A small self-supervised image encoder, trained from scratch.
Training: adamw at rate 0.00085, 7800 steps.
Rows from block 2 of a small self-supervised image encoder, named by matrix and row number. Rows with one number belong to one neuron. Each number is 500 + 50 x the weight over its row's rms, rounded and kept within 0 to 999. All counts start at 0. Numbers have three digits each.
After each neuron's rows are labels from the 100 images, of 14976, where the neuron reaches its highest value: "lies over" is the class under the peak. Only what is clearly more common there than usual is listed. The data: cartoon faces. In brackets: how many of the 100.
# fc1: MLP up (model.blocks.2.mlp.fc1.weight, 768x128), inputs 64-127
# fc2: MLP down (model.blocks.2.mlp.fc2.weight, 128x768, transposed), outputs 64-127

fc1.698:591493481468628450513502464578531471433457500419457505476528514427546545483549552487456513523485495506489561482535556501487505525493401517603543497476460526500553485471463557454477572531499500
fc2.698:405569537441467486522486557474515511532505471595534506492589553576467341465508509482587545517455512616578540447477462521513512443477505438454468520444513472523466476488421446597423485471497477
lies over: skin (41)

fc1.99:486439547514470628577502449509595444488479481533522509489529551465439562528493554466505446624483465472622507480479523490437463535482451475524487423566468456529432453437473462542489501489476449
fc2.99:488472470538426460473506478415541507507504468501485473443483572407439444497474486472567638522478554523473564493501567623511459534449562585460545538543598592612585535470453475551410481527457434
lies over: mouth (30)

fc1.131:495500508460480528539544468454619443525531513464501402526457439421476427508535558493498526513451574482484555430439418417512451575443545490564474443508530497491508523477511514498486433469508500
fc2.131:419487485495470512495558549553474458423527513582480443429532498531481585501474484447524488422475427538539504469579463472511410487506499453679505610599474436523450525539562515545492488502428455
lies over: clothes (59)

fc1.120:590502535480590559503495523509556650419472450496496501488578567377537532500567542516519404470496536602538506555468470430539471471477456531514460492466515488567496476511468510483457508534482516
fc2.120:492482519475503461468471491491454571451492483514496526487480528540529478429460474557546450497492472503501520509546507550327483578525479493417539550456505484344535513428466479516511521457495468
lies over: hat (32)

fc1.54:522548453455484535566521467522644494489519442482507486536486464493466584518526491475547430379467503491413481494512475498511471511545447535561505399521516495634471489466592498409418501557503508
fc2.54:466441476546444519531457473482376381458495468538447505457504550513501486490474496509513499493476468462505533540426533529403617485404562468459446532442455479442563457550487599611543490466531525
lies over: backdrop (99)

fc1.541:440609482539553489554353557557538485538513589484473571530566447469485520506656511509581486454515464517508532453575599492523484528513570437507475608512566498597477535589579472498538575503473409
fc2.541:500507560520535496463455531432529538586515505529532429529565561405491540452484509544546518472572499508474478484463588486492533398552454606416493451583454503496455495506492583478592540545582506
lies over: mouth (60)

fc1.667:499504533517496530549474515507521551504513493516450556564536539417482556505465484504519616495511379479558514475504463457459477438526471492549428438454573482492559507483461486481429516467380491
fc2.667:468517478544476582577457496456481569536477486541385472469552490594538486529444582495469406492493393488468488601503482447496372475447497468489521491493368519522625465484541429528535475458518471
lies over: glasses (31); eye (28)

fc1.636:598522540480517546686502524484490546481566477523531457484562549423492447594514479496625423529531354476484518414454514489521469425506458483562507472491446489543437498512469513521457506525573574
fc2.636:478494459486570584485489502460465473462413488532583460448553559596686455443510437502553534516575462532395495502471558503556475445495483526503567571571503491476361499446507516479529446528509521
lies over: hair (38)

fc1.92:504496480541569457563540476520497550359546516477452457482470405479462579518476590542519486494485481644579503428547517506456488517543472520465543491513537475480436499496549474614479525505559531
fc2.92:475442527424486516520453555587466360482472508536546409511509550403424484592541539468403512582441544402509410506537445469464530489540508493508489573558514516516544590563516500434462511494440491
lies over: skin (63)

fc1.510:466465536549544443586483557477467504453474513519479542552498480545391471498459614498527478495548495538487493481666520425440509529515463488494506485556464472440558551564544516587434492576497534
fc2.510:545386475523533552492538553512498522582582540500534463625487547484463432513454492524517533468453524558479530493366490581464535533526487478513513405556470447438483583407488550447496569488478493
lies over: clothes (63)

fc1.166:487546405463495531590489495489512549473507454429549522564562428446514458495528523494512452476540596532463534521613434451483468628401515637525468518471504501497490499555478497553517472546447480
fc2.166:539597524508541445522450527486567494433507503508420513536445482483494547518524526505394435561478583455556451502551418486522487553457550511569500523517536577586514473552506465454464419532470503
lies over: clothes (70)

fc1.412:457555517512535543566437512505509574613512424497594484563487535440557531494555487542574465467487475566394524494605456463499425486548463479491520520514511495544468518491430517577489431505482471
fc2.412:453478458543424510524466569573483469561497509542429539446579380474449493506515469446541504558427485541522441483484533441547493465513466487493441638499535448495482583498445538530476434555518574
lies over: skin (38)

fc1.535:489511533494493493526531546466546458496504477543444497529578637510414526529562547536557462491455493558559520397515506450477474501553479460498507469523470497489525468488467410542444603542514520
fc2.535:461466489547524530391586490391572493494532375421490598524456531449473515540442491652426483466453504463488500472617577439486502478545530493515498534566487433489531523519507590601501461458525528
lies over: mouth (25)

fc1.260:550507523535514507503500480442512543469415566453524509528513486426473400537593467468479496535591410530489477449531475498334481504563579428522488486469528561456491546538420478566525528485549421
fc2.260:567473468474490425486584491508506516520503527495502515504460506525606491473469512628442440445465487456513509500544512583444548544546481556472505612578499425412521518567516434500448475457507499
lies over: skin (36); eye (30)

fc1.720:493637550492487463500513468436531492487456572512584604502498509455473479470483594485538442553512529464519525519512533484541512459551416536455556402444419448593457579533532555445525557519426440
fc2.720:331500520517480562461570446431564492497469480481520572593514581665618498485515445459528500482540548567477473489450480435518444581485466488508454469555446527462463461512539513537483382508386471
lies over: hair (35); eye (33)

fc1.469:475567466524496481502475462553563516496374540416513441486540424536583605570498505504540505515465481569473487574508515460394546457518409480468464490472482483500514386520557498508504444573596365
fc2.469:636619567529559446528560408447444427531561580557556510530458568542441583462553536584487480561500538447538438459459469488522533522456431477526580487475633492492519542513487468526466534542487424
lies over: eye (70)

fc1.560:487598479401442543742425469498517548525502446514507528535527615519530425547443543553389464556425542427505532557504464503506433566469536547500489495475512497602515538480467546480526553484503416
fc2.560:559537587552429483494472509540614472484467556490500466525492464547570435420500417456511430387494485542479527415503525471549426457573473512494463526474454536544522548529536393445547506530455515
lies over: clothes (33); hair (31)

fc1.100:491539469565679544576508453595460508553477468487495504479472506396482414552514505405519472492483504428421449506479497491454483499496457554532440499464491501493485508566528612440504485546508460
fc2.100:444530562470473447487447496617529473464499398483527491529542448465531387422526443594470518457467471433503428484502519485507555454589467537472461361566538535486446486558523522450536512556477447
lies over: hair (59)

fc1.130:497478596487537511500483548549476353527451483445537505494498562356464559610560533532531525500441508365475510559563501499503472593525496569545426491510433501500519498488562620390475580531550477
fc2.130:541542501428485488495532505534504570518471495597410483492464558541494446396417447500508514532477495560577553526455555589483489443429535462507496627457476479487454514470459493496530549431478516
lies over: skin (39)

fc1.467:514553477441460558571532490491551550525475449474523523509463430564359506554558473480604376549480497402502487503476502528471566572492543567458521430503485361546548527523517470465477493511482434
fc2.467:530495462459531529504420562570481437489515510514371536463551521346548435481446489473494573522556523523498496461465463602489515619568450523547476573526505566532500474538425602557506491494528450
lies over: clothes (32)

fc1.250:515481556495447642510506454484493494483551530497477488491435418551527507539451515513508478510409491464506475542524622485475517534473461527425497345521535479498499489556488355607484370497496498
fc2.250:513519509435537429470481531478544484391498468585602538532576576396427494562611521472459471455559479626564452435575426441477504505537513489548545498545474558477507507478483490494501548497564492
lies over: skin (63)

fc1.704:539499469567466514621385497524513446546510481577466540522504524475435494449504490421447514388410335476496543467483524458517472481505530471548540486536506504500502478492545476380393487535442471
fc2.704:527556461564464506523491494513560556436488556468493444522500500504499550468495529542461387451457408523511534414424474509485584466372391480543461434474463481483503514466550512486501505486605468
lies over: eye (95)

fc1.644:504481516597510581615481494507543383584531565533473536524602498502447524432522389467520497562464506556560574509539563456456500521480531582582474481494481439467490469500491539458463458468574461
fc2.644:621590579432400490513508507578439577487521489436531425427559574544504444521474446460469423479537572461492535513551459500469531574443546479540478464540582477472557480543488469525529515597503488
lies over: eye (54)

fc1.760:487542514576511602534485407462504494494505511474473508531494426352422483511489513448495454490494510490660516481476532501491541475490488557505436459453480464495490467492582547589471462610445523
fc2.760:525547545498500504487450614497515465468451462521621488458563499519511520583514437472506458538513459653493467394492491462504559506515468320484525491577465507507496563444376436499525522453543491
lies over: mouth (33)

fc1.338:518547497485643524550418498466500443554500402478487518412567491299471436537614540528466481497530523574553574370494500435437508518440481537450493534412550460485565462453491567498508569462527492
fc2.338:521428467536474472490473538466396466549528494468430512487624528549479501518551547468539456526376510477507524538534586489482507483462407500530575575462502541477435494590492613574506434446405518
lies over: hat (60); hair (28)

fc1.48:484518553611469585532462399568552557554548546530494481514533532509500425419559556557545457558452514489613427480511503512530475468580524456580502460529497426549447495438545467543415502536445518
fc2.48:530465557550526505578502470503450471600498566400420538491527474488446487369518472587472494476505457500498477520511559502499493383451608491517613558508643558507557468470475469432551430431425510
lies over: clothes (32)

fc1.33:473500516446556572606495448356531475441542496476509440419572572451418499551495577497442462443527503511596491454414514515491504502498428415472513493399481529533469532460539552571427476470556467
fc2.33:478457571480559555559450474487446475551486421565632563553486525531497547429536427468414492477477472468588566467504604451573507466524474455551515427493549469643477490500470519400447568494557466
lies over: mouth (45)

fc1.458:542519533535540472689508503431438524512449519507501476536538541503488428455463526481527403421534480505491565508547554476502515460433490554528456418500603450553465551496479628529431516505384444
fc2.458:490574444460507487584422471461466506420458498417499577496452462533537437498500421401462485518478492368498610473471519564568588536509395451448618507403455486530484420630470560494425451520575516
lies over: mouth (25)

fc1.309:531451498536502513575424394502538464461481535543479468463558457531520483501604443481522475540517504548431513501534380462421565560529520443545543547406473446423449526360463514614506489520462503
fc2.309:502576395489518469478637510426493522529483530541486467509455453550545587527426409564380538448498499416518531487439502479526496430535453475446435473499464479453492538535561366521585566482533463
lies over: glasses (71)

fc1.648:448484512503556481511420496503619530481550617572525539454453570520462496524541539419522426548452467588547521601517526426458518498505440546499449461429583523504470516533548511442414541544438517
fc2.648:480544382481453605585448497499578468481502462530492420404469417550515452509415475553537519501456492513509517487535504492547521532402468511476440475519602484525462454499417502452417408504549527
lies over: glasses (48); hair (30)

fc1.63:486449509502565516526495497539505549334439449454584579436572503455547482443494559448544538513458491525542491499423460460502460467536457491444476476451494432528505539483549547400511453536499530
fc2.63:629444529483477483498567493569399481481539522527534446566509481544507433485412524502460521505483520438461510464491486590512471468481454554504472535453550456454414478573569387464448401513482521
lies over: hair (46); hat (41)

fc1.548:546557472490566552596477480513462547450426538468470577532411490464528502562559540534503558503489596471509471480537500442525628532566509561489499532535455489533509508519468516597492478535516341
fc2.548:524474621506563435486530481486615510396555532492466547578459349598516454494516502520431599461473394449505567504476533502532414476514487515573564484462458517477499483495513498478523512519561461
lies over: glasses (56)

fc1.212:434505505511557492650352527529456551424470519462428518470559513531501471531593524525481484484546448503527576430499467531479498566464520578480581477486488396528576422476510492483379496439528520
fc2.212:554544538522486544532435472461435424486540468482485499586488557524423652516524497571435521443457489492490497546420582524555473439482417494541550545579466537520537508502458523436511452493507538
lies over: hat (42)

fc1.70:478508519564449467521467495468492487416539533501507478503592444491480440560455572480572460464507481463467498564624529502505513567480490496509503477506459458537417508528500424503485490481406502
fc2.70:462412465474493381526507506556404536551487504572446423495488589542502576518396482548455508434482479506557493499541512353438559493470438560506470536452496432562497490511503487472520421524545438
lies over: mouth (80)

fc1.0:502497562405526502512493472508574501492657540494450488505393539430483456570479520453489521476495577546534545486506498392444464559469577572516470443479520550497511583510453506508514439525489479
fc2.0:517518492515519539486552487508495381434511551421473540479472473592521501505410583533507522477456517469565600585480494483485542421509515519487523419460430542446452483582512392514498487505491501
lies over: glasses (26)

fc1.453:506505519491542428572424445577574526513447525587382516499571546468509511573577548538548506528445508455494520430465503467478486526439417540575599451570569478542519528452510484522515436566502524
fc2.453:516463509525486545508488509531498498481401526389526602533502541500466532500513511426568468391447422511575426516471538551509602504475502390480480488519479469592493540549472532491511476508525520
lies over: hat (33)

fc1.140:447518430534509503594500440458433487404523484454469547500511517545450531522565585489527528453508426455488503527533418459337477520526456542468490487467512492470433534447471504546460423460508487
fc2.140:499477520433587532612470539562444490585480466515461434511397479543550461526480448399462500440434501466480569461361536510491474443506516520479453517486616472593486547575494533536515413390493485
lies over: glasses (53)

fc1.95:546513519428567479505498499515473507437492428405545595414532480356502538629543626504442513475486534463473490487501523335464530500492417562517466425508495510482579552514503522490518558531463490
fc2.95:466414578585520448536483461515400495486512491539431429571480490451508467444478475436458455541504472511553562560504587491480448496484486452495566526440531495485531475568510461511494476473501493
lies over: glasses (48)

fc1.183:547478441463556570497555590558472562533453610533442535525465526531461389496588551513355523496595502475497537462450575523403470497579484482482547441470461518559547480487443461543476500455577508
fc2.183:500596533473565522447486488549480539515548565494589551350543488440399541513499553469478434534499396521469494509503480497391511548532544487626464492510476472574569495459488554590528490476418432
lies over: glasses (70)

fc1.80:466503569460456437556545491545477493473510515548527552424532503501439479528564542576467409572579466463523514533522453457510432523488525413545523486448492480460495478512598490494484456474508536
fc2.80:498509504467517533552477414426471608400471454437472449504512479479496476378457504586484509561476593430500475459455578536421453419599474514413481454505498475442491503562470530470452395479556514
lies over: eye (28)

fc1.313:485489518523473482602536441506516495544442471487442569553516537462460486410458500466532571485456529514598505505442460438482554596404492531524382537489538513582446408493543531525370449502470531
fc2.313:546530493540494597568463520491476458549517485543486407527548521589543486455531604475435505539547505472534487430542564440433472508464452533522436535473520489567559535495420440517531442546450506
lies over: mouth (33); hair (27)

fc1.252:567521520567556441502510420498574461476443542449416453529523471465526539458487488445455445539476484532520539418484620515502482575500450470605529490415496540514556506445492550460468626511519472
fc2.252:400521509429500472534468643465510523527569517606578565479531523572514414525514484473518511484551507538494519498501409482502497505483495455485444467518489446536505421493438389518458418458527487
lies over: hat (29)

fc1.64:486513469452505484491409479447549442437498521581518443522475490515596565501626474411478472548480490554392495458537483497505518537609628512548481460466457418520493593468470439452417519519457535
fc2.64:513500456612536458452498465402438500460485536439517489469464510448586425534514566504514560504506481497412514516521457496565548476508614475507527582498378435483508436542435391554586538492512558
lies over: hat (34)

fc1.452:478593464475516533611525386485501427487503517500407561515549469442491507511503541486562410509478427551521511482495510501491550543526534500589585522455543455525495461513609478598474486509412452
fc2.452:509516473482418477526403590496491428473468558482505483456566547524536485538448499541417479477504503527375501547567385459450504558536476600442425507524440537586489475473454409564478544485540509
lies over: clothes (36); hair (28)

fc1.607:451501515491531498553486421596473443501546496496566492456498487402435458466498563431566491568498506497501430467452390528507486496554471538602499524541548508456570570431608542514505517466601513
fc2.607:528525499526596521468549464472589483436584490540464507523496479609556504537533499467450497501432486529499427481393467499448509571469556523469461511591556470501488606553419460591577532470488427
lies over: eye (99)

fc1.522:519443504497509496501431391488502491460584505604510501413527596415468478554574596435459423538500516459539522454450483395451559452457527479546303431571481472454505491512481518509489521504430495
fc2.522:534594544553487469555446478497575475568516528556533490532493501466511491499558590468533524468437427475566478443435507431538496543521481511524528418488603463484580488541540508511519446519506483
lies over: glasses (97)

fc1.618:593505511490556552713483495551507523451418489457509498452537487387541481527549584515524470487458423491441501497508453400468461475487465440450372417439498488499538559499553525435415488514504495
fc2.618:498496503462550441581644469473475585505523486509507396475492501563519584477389485548463525368574553490475547550473559489508529431540418478513480485526547469547546491447535427459521514561471547
lies over: hair (74)

fc1.223:589560532557559495687465555449552462540488426398505550420489479499470562583499515466544516492474443500469522416530438405491475489441492532492372484507465522541450522506497540526541434515567425
fc2.223:479532526515495447485474434505471542579479533507468593599408411523500520525505465537433526505515558501575454509413600502584572454582509478522474468575515575547485455529566474458515580603486463
lies over: mouth (43); hair (32)

fc1.457:513484528466494643504481432435488459562595527563510497504486419561555526490458572498520496505413501513500425506485640505494487538487519633493393362550572421506425495497502437605427418504397494
fc2.457:530490546448428460473446507552563503429445523568574469547600524404475487498546513522524496509468494530592389499617417477481501529545515471509511565433538584496554527506514509451531538477592503
lies over: skin (74)

fc1.340:545586545551537480504512468537458484573505482426506474484470475481466592525572473359531474552472550531503477481495520453433490505448521567549455427442460464595465515502620472520384523498444512
fc2.340:471541471513476481513509489501511453567492450484519519566435466477458458539535525502528523441460500351558475589463350443505497536435588429508368467479448460522469602584566505422488403479498491
lies over: mouth (39); eye (36)

fc1.688:571481549484568459563422549486473522475405493533496549486511560546526543518532475559469510493583557559415545442628516436477515500572440552475462519511482556511548515448396502441455543498494464
fc2.688:427430506544514516466475396522490533527532467453492471511595489443477456466471481507505504569448475397514531477511509459531471522509455537616586541405446495526478437493563522463458544484510460
lies over: glasses (44); hat (41)

fc1.397:447500562507388576504481456505500443394414513493479537488538565482485465488500556592617491498306515487636558497464530504496481547497523462560521553471515498500670517466524457509527555531509504
fc2.397:545552506540622457487518475506537484511568478462523510572343394461554470593449529501446517411527457403441493497505559468518563496512547519480544361558502492502574490457571418463476460541495488
lies over: hair (30)

fc1.726:449565514514574582473447524519515471551496489542544487518524543512438630487511473437516543476565548567502594432522512478339548535529532495532516453531472493424516572473409508469561552453561527
fc2.726:381425519481559498498542443559530471470567503471491577474496497507574513477528450517455485430421554401492532536508480579480590492552506545498553489436595455422484468570497488411558572539600499
lies over: glasses (54)

fc1.414:585666490518527491521443559512557507496464455507532441542489484518500443452473522403525491486576462572547494502555548376472515536546554468447485498513508512443537479424442489435525512500563487
fc2.414:421478512582530517434551497494489525585591530517546507472578560537609499451537462486570470516471464462505470447459598450473564469461445586540508547414398539475498552534534451546561508506596559
lies over: glasses (75)

fc1.488:580562560518465508567486491499523416432376523457482513542544541488498505489713462572647389460566497486519550478471482487507523484527540502531469518563515508465540542400388498488424543493407536
fc2.488:593436491409543458555535512646444506498524444571519445549483481498558542460474474579508564533500468428435478390446622534501509490524468523441550543411480561485507516576432513359477466526495528
lies over: mouth (82)

fc1.52:525499519506526545532498409468534528560556559462462503458459491471527519472457511456488483540481484473548509396521624499485524469560479458597506496462545453488503433525555531542465509508512503
fc2.52:483471488452572526524513669527508497505437497439512515511564437517558514569511484441549524492545462480583444436479397489471507506493511460468456539614509431519485563469363430519495507418542493
lies over: mouth (40)

fc1.566:518546508555503485510474378516530451515421462399441458458492500401524589496522583440502463540466490544530546441510547519485412542473530510609543505429472481503531509522543573536493566535438490
fc2.566:428505521461486449509486669509505484512537486563530534539520526571542440521523480474492534497533498598474496488461378482476534432539469530444385444558483445505443499513374396515485397478601506
lies over: mouth (25)

fc1.603:545511476386539453722529528586485553465539433497483430465497557434448561539543498528541516448506460510598555510543434491492497490453466510448546533501528461607519472492453561553512492497503405
fc2.603:487504532527482548510583467422501440510416551590452441507480434497529471492435422532505461482414510521548510425522486505560493531604455453578503512476507493599424443549500431445541477599526563
lies over: glasses (38)

fc1.275:456534523613482518478456435481453553391455477453462472490480539511552397609523489504495547466521473479548500510516469459502578443420470524579376449638525545519498480538596480462488552526552473
fc2.275:578477480494580472579563519483560517496520490511536434491461541528552498465454524557442502584502514486500563464620473450527478513437418597541449488498474530509497487463433446549563502458488509
lies over: glasses (73)